Rows from block 2 of a small sound classifier, named by matrix and row number. Rows with one number belong to one neuron. Each number is 128 + 32 x the weight over its row's rms, rounded and kept within 0 to 255. All counts start at 0. Numbers have three digits each.
After each neuron's rows are labels from the 100 clips, of 14848, where the neuron reaches its highest value: "strongest on" is what is common among them. Only what is clearly more common there than usual is listed. The data: chords played on synthesised instruments. In brackets: how many of the 100, against the usual share in percent.
# fc1: MLP up (model.blocks.2.mlp.fc1.weight, 512x256), inputs 0-255
# fc2: MLP down (model.blocks.2.mlp.fc2.weight, 256x512, transposed), outputs 0-255

fc1.415:149150121162175108145093114111137124081138169154076164139116113091181117125088134129150149115112123133096136144118159112060111071126103127125089123178136151085086088150098162054145110134104158090105120129135144119105178147166162133114072108076097134107122158140102217093147105140171105150102102124074125092165129107074112114120120104177123139186080182147148098113103140095106130104130135118225137115104136117128148132118107122121134184142134147147141098146169154185150086187113157150141179146145095164174097115141067194115162087145103171106132174075096095115171096110142030174102062143144147169140109167101136174160127105144136141133120134164139130146137196185150071116080072065145172127132146102109089170106099152104110081182173114185110119172114102154055199156133128
fc2.415:137149161203086110059112143121125072113136162128120179085083115142138141100154130175096132140144126092078123116118175123132147164146156063103165135093119130154148108118118074057098168122138154087111142133054119135121146055144097175127082137145151115119105193149179156133154141180131100179107112125124118115110187156125051183145210139093156147147166143133148100155133135129064128086128110138127130064097064133109131152159116167119104118075106115128160136153099098162154051150170072119133122117145074134124153145165103165173136121126129164169120135168095154094082081120111138120108131128046141125153156165121137164191158146113103127147121092089173047087139095156093047114153160121084117119105118112106111113154164127120072120130116111066138166126070194069084095115157085
strongest on: vibraphone-like (65 vs 8.6); electric piano-like (31 vs 7.9)

fc1.294:120117177111114084182092140138120123153129153094117146102094106110091161207127089175107131078147120158140131168128155172177151151143121150127148163101126110113157118087136067096156091096069175116121147104138197135139143149152131174097038138130125146173117123168115095165120136097136148102138106119145090143101159135138136157176117113132082111133168145094099074081075147124150093132103161137064130151105209186106098164171175150165130157156072150101115132084134079089147154062107089122142135189157132130144190136134124122165159181066149192133124100103153096150127177084121120143096142119108095036134133128179115129178178066126117106151130143136163050116134112191137138150143103147130183109165129110070164115142130090125135133129182147226140129187158075110148138165170152
fc2.294:137097052113107179118154132170092169106071110094135125127120166096088172092100095151105136150115135078103151096147118119181140092100140167120125130124097093166076192158083111114175137107116150066153146154092098123127118146181155088133148138146159154138086147079119100111126109127121092163082132147098118085093118100140179130087127192122120122092125180101133139102075127094150127123143078144131120111137085135092102091068151127122128137130128131129089139088093074124075135110125149155144134068147140132146116103058095074163099150055144186143129159171093162073083084156123164134053101142085108154141098135182154132165125145133111063147139111153207157098094136120075192087086115115154106107172175211142142140137156172105214175087140073099105176147124167097166117150113068
strongest on: clarinet-like (64 vs 7.9)

fc1.440:188137151101114191101147116097190131099152077111160124093153096132090178120152139107106122060176075141116106113162086161128156133112137139168113127103097125101078123127088155152084091141118138117177135133130119150093143116121146143158116148153164143147113111174125150142116166104095123140141145100149099164146144124130094181174072103236132127170052135132122135147168088097088097091134148114129122132157192150106111127110114128086036090113096144122138139118092165133130090138110071150159105140107170166117089059151189134122165103162140148142095030073159134156127110174057118118216129162156108201072157061103107166133139166117159128040139107136081149098185107111135103137132105099086162137093105149123118128106175140154130105198131131106125102108098092190111126094177098
fc2.440:105124076105192182100151127136118113158120182104077092129141156129123081172111130139144080089189174094161138130073109144118126122118155100129115068189163099090134155162185195100156144183170087121135092164124083131140160128123089144159153092116095129133102121119147170138151135138103190194099117147103128060109102115132125123139125099162152187168083157159109094133151119145169129082180172077132112128113130091115131151159099151079096138094127134088065102111094125098176086094100122100197101161135119074164150137142129168155082132143112170164137130079157207105146158122139192154150098124113144175163179178188195160161089119154180129147148130152166078126126099107084105173124150167143112112138121151161145121085082149134070118148110209112153130159087065158122165126084074
strongest on: arpeggio (87 vs 49.4); saw pad (74 vs 8.5)

fc1.310:156123137117175206101180191141134153144094132114139148085137184117102139089107111106064101129135131144106139191162134167114146084125114158177208179086114120135104095136078130131116170134130179177116109146168119159191122139175141129132134137115129147140090119104173152115118097098126156075087099165096110086119140142110128083152108097160149150160059067116090116142130090112105148136101135079167081108126186105095134126114137120160124177107099151111158144080118177063160139168136126095115105143146082073191105152127128074076150097192082090095187174069086087134141110126156109165128096111160125142152131134145157102096093192075142114147169138104133148143098106178156086126104143106108189137214135119171127112105135142096161134158080117132135137035143130144031190141120114
fc2.310:068148122155096170086129123159093074138065144141099062105169173127114153159069139068113148112127091167161137154090116107159139099129115119119128132040166128109103100135103079111117150151200116117155163125151096107096114106146130161159058093109080054150066121090111104151132143154156132062154106179159170165115150132079117138113134032105101151124151074108163125098186132153117103092136174136152158172123101128152156193167097111143174113164057163139130166162082104160124152177110131073159050183114100145122084178117121120126127150127078158175107127141099165153130054137133156128126140096123111098144164111109112115133165168103096146156176150115115163112131128102105144143103098187147133115179085063148117095099083111143149190108120171113094135147163092111097100099192121
strongest on: arpeggio (92 vs 49.4); playing: arpeggio down (67 vs 24.3); harpsichord-like (36 vs 8.3)

fc1.423:115124073123105122080131114131048115135149139100180121137090040149107159111130094083082125166176128044142072103227110133144119162125129097169095083125119145147117150152143145081111124134142080104111077103159075167124167132090057087075142173144180118088120149141136137135100155107088113109101132031154158158134178171086145166195120103088086116142107090115151099146122153115096160129150115153119139135151153111107145141191120104079060115117152090205166092091136147186093067057164190159143110188080141107145134073128069081133138110138144151115131127166117121139125131082169137112099162117109161101106190138129148153076117136134102175145155112123177115125118126155112089109108134126162160140138135130117160126142103092170129143124154103071096159133106125114164111214108151
fc2.423:078150195189091171173134182108115203116163108116149111123128135160151184107114101104129144111114116125119116091140110157114083099142034137113175195135105130058102148100163153140184148161172144148114167123099133141128136130120149096151142143130169152102088162128141126189139137080152121160108122139091118121134137157099134087117159178092152103099092193149115087116161126078127157105156139138147090105171126083147135086123101108062142162114125165167072152199230147113121130152119117186143117143093125114136164045162196125112133126095120103084116129114117089150098117175127118126190205152144100073127124118168116176184070084139179089144136160121139165133146150085101149136147146165135136127119143170108129123032119155124135115064114169121173095132189099080082131171150151
strongest on: text has "piano" (42 vs 16.3)

fc1.20:198091206106084115072105166125105094133085141143189070102118117104219076074110093173122212122137128144166162128157154160143154083140148130182133140144095103147151115103130134096154136129152164122103105099067152076117176123204128123113080107121117156115107163091171176130141240089133086157079152131117129172184144087106110083081106104124138139137184074138139109127118094096116077115120149098087084130081135099171124159127081141134163102171128157129119168148136138120166158131113111098110134128100122144123085141131126119126139130121165056149122110127109171144132141162137113169096125104142153112058175153109131119107089163159099123095115194088132146097093081172088132129126094168145153156143102175145097106159087170191141146116139059123103134166169036078120101142117102
fc2.20:082108121142136134183035107109111076144141098107155159092133121102128143058085145126170099158176052089139110078148098177132150099135116113118083153100142198116162170100132107113098178086103121108127155142086163167161145096120085105105149162151142093101117131136151069152140079152149110098142157137115111175149103134099114189140118092087141155083122151156150130077123162083077097063115106205126131173140109149112079113134197156161138124122135149195090150128138126217099135093089171119127125105138091123053118136183122139150106116097103147109113112156102141083114129102124149135132169058183134134084127135103112146105165164087114192117122167202155153074150184083123181198104147114112130124145143119097098125121159210091143153116113094118112188142110195120145103076143130
strongest on: text has "piano" (37 vs 16.3); vibraphone-like (30 vs 8.6)

fc1.13:060205163167114082150102063131122096173129113099154131147149157182175178135113097123111187107147141146141107156111040083140098143149173148102131106118080161198157093148146075151098121172167120154131097097086136152149163172137139138153128128119147102097130115099160138105119164105102140174148153103136095147116105074177142066134106117134070155115147135143158147160135142146127070152132102133152121126207118176068120166165107104213168124105122145088201081163111160058139105103159087169123123116144088149094093163184104102108092182088123129193163162147141085097166133090152115094123099172168110102098122181163188062155122130129107140131123049169143155132081109145124160155137174107180120140175116112109098131124179170161165113056112129115119147120154132133104166135105102
fc2.13:132137118151111133123109189074112087144151190143063121128048137122118140153102087130089115111119119131117143105122139111143133092112137164106111083151164108106134171052142165128155123138078118163079134097202143219129096122160077084134120123138125034104120107176141125169077164124177156132082142162149098140165134191180098161137127137132136079113134120157163167114148126097143159107158152185110154153187093128111147155159085121129084148132058115121121089084120100178131161154219155108079070133158117127140188182120122093130106162051162149098160173102128096096105138086159115146114118192147148134140165098101182135156119151140115095102200123078161105181107136111097077097182165077133074170143108173162147167125137147145092155139132105140133142180116142095093128104159165
strongest on: text has "piano" (36 vs 16.3); string section-like (32 vs 8.4)

fc1.325:111102143114191151154133148148133152096132158088138081106178122158185118073207096126053086165127101168145129115145148126104122138169127106104107175107045125145135128148126129091159075121116139116157102176150129147103092112129179150128111095118074149162153059125098084134151127106135198077110092130146056160112105112122127085139108146189146111161183099085107123132163132089125138118110054107107179171140089129157157113114150117035129119121102098134154092099094175151127118151148088088187138119139092115127152124152143105099140116097067144122118132153076139104106141123205056143142130082118139191117155161164083119149149146177131092148125133090043100100144196116049080170144161183130121102136173082137161123149115163127126132121083124144179127149120186075126169070092115
fc2.325:114156159073177104147178126143123113161177132127094155125134077113114149115163122148105092169149089113106108124162147157143085133151138116084131130083148144088143182111166132128171084117161118115154107145139154172131088073179135072134094115142115114135136057179156142068067137228072087204197104176128141126138117122156146115180157074199120114122096131117134143122166163127081178132165072117116106104139129126130108097114147124146118174141179139193118119140153134084225142134127124165065165145106145135116182136117126156126061147093140133083121088153096050110144107129092142088073159092125131190174120097163135126169091090109195106160124109128153173155151216125143090130162115123160157112143056122116086134094102119122125206142135110088101166132174129125123110125118162
strongest on: vibraphone-like (27 vs 8.6)

fc1.47:094167088106146131111193127129130140099162116154093136132091171143091080114150128096172098106112132087141132130135070086103139183068153070148103147093106164134077082100175129081105092096168198079120103166164112099149152106176193139183105072177154078116184144061171068147101089104085126131086148151125143100128123105100191103180125158120129085111163118104092080146103113136107138147109120090130106089123145070142168161131155211096132097083166149141106110085157141160116151140108162081075152144100146131152149149120146080096163088128135090153124151098179133086157093165129074193107116153119096138171133118100124148134114139103104102118160106153085158145027124097115133158126162118148101121131166166170147174106192120141217071110153106155159067133114141113116147115112095
fc2.47:084115186122159190138126136118117113135156161154145078150175132139143108106126129206115099136130124147133104091089093125128089110121110135112108102098107113127135127144122140142107100129135139130142174185138146150155056113102123124123130064116093161108067112124146134126124135149115098130203141093148119164165152148185082133144142149112108084158204096142132195083127106079130106187106167168133142093158135067128156084151117102131144162075199108121083153108164188079137177105127093109126072099098097144124070096130117129157098138146188155139123162128148117065147121113153160146075091119123084140161042158207112144098112097131185186142108157129127181132167169124107091140099112142053063083082078082172129108176127129113144201114193142071071183105138102088086141119110144
strongest on: arpeggio (75 vs 49.4); organ-like (47 vs 8.1)

fc1.259:128184126133102169147131121126138107098140096077132158150147141113160113099113144109073086078137120103142155125162173152075096170109090128037114112166110030142172130125120138112078183090105114147107159127092144107093121120137156155159127130148097150177124096102126135121114164137113115142166133133128112132078175068145139147102144139155118144082108113124126146100146130121158131175164161148166158134126156112101066092122136067160162126198225096187137181066126157145136117097109083155114105102153156123143107146151142143099136154106158171107088082133111120051156132137171196181056096119176119080157128163018122171109123176081182139146162077146073117122152099137084110116117159186130117101105166108136177090103140117070122109140138196088101137106170072154118114146145076
fc2.259:126173084168119162130113175095114136159077132108073140108119157104172126080189118127168127071087158144117137100096144199132115144161118069104122122102141119115100132149133157121114073135190116145087176139104151100146125152095123082118139126145133093033082109158170151097130119095100079125138165127169155105152113076170108131163148167087097117119172141129160127157167110099110120178135147028128046119144039092152125102107136124114146102118114163175154113144148101173131161108152181110104141138029133083137127088142126149090122073139107136193136164133107131121151105169104139150065120129144146092133092071162120103106058099146143136151088092105106139071103175120158093102129040170086120092128191134151130128175098146110150104140152120111117134130110037143090114068131174
strongest on: clarinet-like (44 vs 7.9); square lead (30 vs 8.4)

fc1.204:121113168165106160133122120165134096131111101084110157106131130090135172162095108178132076150149179092148105162102126117126100130108107155165158074191150075113124179180164124179066085153151154050109136113095097149147136163123112069127078096084116104119064178099140124126092178028172115101141105172076130139134073153140134114132103095078107126120060107147158146165160099131128098099146136156080118134109122135151155083130134171095136171074129098146161102021110117136150072132104121109153133114081110107082138131090114079145157155084127163141147088081099168087139118125082100152131157142124083121099134135098141130139093131153116116131106128155127109161087147054115070063077052072170105135107102083133135209164101132122125158116073111113175145062126129125150148094114086
fc2.204:196184130139111075096206154093127146143124122123074114113106141119126136148110139140049146074146157161173103093139097183115175138088097136128154109135132140114156104155129144134139147200123191079198106079084102092113125061167106111127131122030098149131103093130145139095112131108199132123134110106144106056145086156159131115085075128109142195153172117156112130116137144097082097140065175115146141089124102148169115139119163156051151098119058123166187177100114120156088157134124138081099159121112106157173107129104112102098126175098076139132130154116146176103128110218139128118132124087113100120101109106129140106162119143152170143123111087155152158129104169080098143173099105116139143133105193159145161067147136140095137146104055076079176100055120117145143074099129162
strongest on: arpeggio (76 vs 49.4); playing: arpeggio up (56 vs 25.1); text has "noise" (37 vs 15.4)

fc1.170:145084113076132086121080146160143167133112104145100126112138116151173123115102166163144153108095133141114137181084116146135142095146125124140122135117157113065186129094127099155128173218116172089109173067133128147059127138141103166128094186062136123141120042118085108096180091139108102136172124135095126125075148137099056163072095124115163164186156121166160148145081141200163079176137093116103105162114108112123126120134176126082196131051129083075139150144153115122140142072175191139128073143090130085109082130119142142087129164123179156079143123105142146156095098162058179182140133123117138149119129156145116092117136144123175156166161140103145107102122128083199127171139110129115186104065079119083120182127102151082078089112093109119121207104124139119139140173105130
fc2.170:149105098129103120128095116098132159145122113103155109166179128104099073118199151052123141172115132148102176082166092112168142104163096193118096185092215112153079091123106169074104121169177097146101134109092149119111119141095129123131140085109116141146146065071086120152095074139103174106098117104092136124085137099116203182124129113091103109200153128104144181117111146126194170135101171120171115082150106142077178146111085151135102121151165116097150124133155105156173160088056085167088133152109206172153125140127107094161128150119095095079130093104155104109195170145163076134169165096153136128127095147122160106151172126143099105102142110090152125159078083128091104102095103103169089157115176124097130080123108156160084087175071084125117125112113136132111069180179145
strongest on: arpeggio (79 vs 49.4); square lead (38 vs 8.4)